python train.py --arch="conformer" --n_mels=40 --input="log_mel" --num_classes=12 --norm="rmsnorm" --activation="gelu_tanh" --moe="expert_choice" --num_experts=16 --moe_every=2 --experts_per_token=2 --layers=14 --kernel_size=15 --beta2=0.95 --eps=1e-08 --steps=6900
Rows from block 9 of a small sound classifier, named by matrix and row number. Rows with one number belong to one neuron. Each number is 128 + 32 x the weight over its row's rms, rounded and kept within 0 to 255. All counts start at 0. Numbers have three digits each.
After each neuron's rows are labels from the 100 clips, of 14976, where the neuron reaches its highest value: "responds to" is what is common among them. Only what is clearly more common there than usual is listed. The data: notes from a synthesiser with random patches.
# fc1: first MLP up (model.blocks.9.ff1.fc1.weight, 768x192), inputs 0-38
# fc2: first MLP down (model.blocks.9.ff1.fc2.weight, 192x768, transposed), outputs 0-38

fc1.180:153065077132114139146155133103101138064181119082143137096040057129102156121117138086108141154133094093164123128213114
fc2.180:118122072149155155158099130135106154137150126161133159129151048099126160107100099201102069132192106087115090145207140
responds to: pitch class: F#

fc1.639:153060117097111128182091116109078150093187071111125125122067082153134127131121149110107194143163142094154169124212175
fc2.639:131111062164180120167110127123098163142125097159115184128149031109109155076119112160101066136190141126110124135198165
responds to: pitch class: F#; hard sync

fc1.350:137088120141156126143113138080078196127193171120080117093118110158097136105163071141092156089112107068108128134137158
fc2.350:127086087162194124136117125112076167142152097152115202129121031140082133102106092123060059143146136148132134142163157
responds to: pitch class: B; hard sync

fc1.55:230089091135083130121182189101100094093136136124130129083119100108130124092156082117096124137130114139121131189129144
fc2.55:192119130166097136145138190127186132144146114075112122097114121173108117113136118124142152138089150127103155173158159
responds to: pitch class: F#

fc1.10:118072109101147139151164129136133097121155136127120160139110070133090081109169106046111190157094112079141153108172095
fc2.10:122136056149145175152098163124068205112154120184124162109103058129125155128104088160119136148140157140112098147213137
responds to: pitch class: F#; hard sync

fc1.212:149084121105135113146135132059089197148186173110104112142093123156101160137145119133133148076101148089108153136140136
fc2.212:125095075150184108154118105098071158138173120154102181128108027151109135100123075133063092134165159133118128138130165
responds to: pitch class: B; hard sync

fc1.70:129103080102106131177144129073105156103194081124062113104107049167113144100166138080098150139135108099156169111179190
fc2.70:119130095143152141175113146134072178144126107174120189119129034126121165119104084172086065114154138115096099132170163
responds to: pitch class: B; hard sync

fc1.348:184096141145177152136100146109124152095157090106141151106072118104095140057135083098112129120164141124141152127104156
fc2.348:092095097184167116175087046203110166115142104178134176144106087144139175150079094091126111119164107109149104106197123
responds to: pitch class: B; hard sync

fc1.690:201127117092096157121126118101088123115124161143093122117126089106110141084091119180157123088137091144118095174119171
fc2.690:164147087168136088155091145120231106154156096125104125170142069104112125105089138107155084117153163143110136154154154
responds to: pitch class: F#

fc1.176:203097121127143129146086118120095126116150093111148172106114121128089115026104101113076153122147115117130162106126169
fc2.176:075106078176172109151106047177102148125147094150121185165107100141140172161086108097109108117163130116166098109178129
responds to: pitch class: B; hard sync

fc1.447:115127056100173156134165135115131131120147131123102146089087077097143142148141154104104121130087124120155142135183104
fc2.447:134115062160156165155109146069114184092152066162142180123157054119125164120112078134113104113176137138110105156182187
responds to: pitch class: F#

fc1.23:225085077139116122153162187105087107104139138125122147098088091130106117063122118107091133155127099147133145169156130
fc2.23:187146131173106125152139174117171135132140108083118110113133131160104127120112104142160151137113166125100151145150131
responds to: pitch class: F#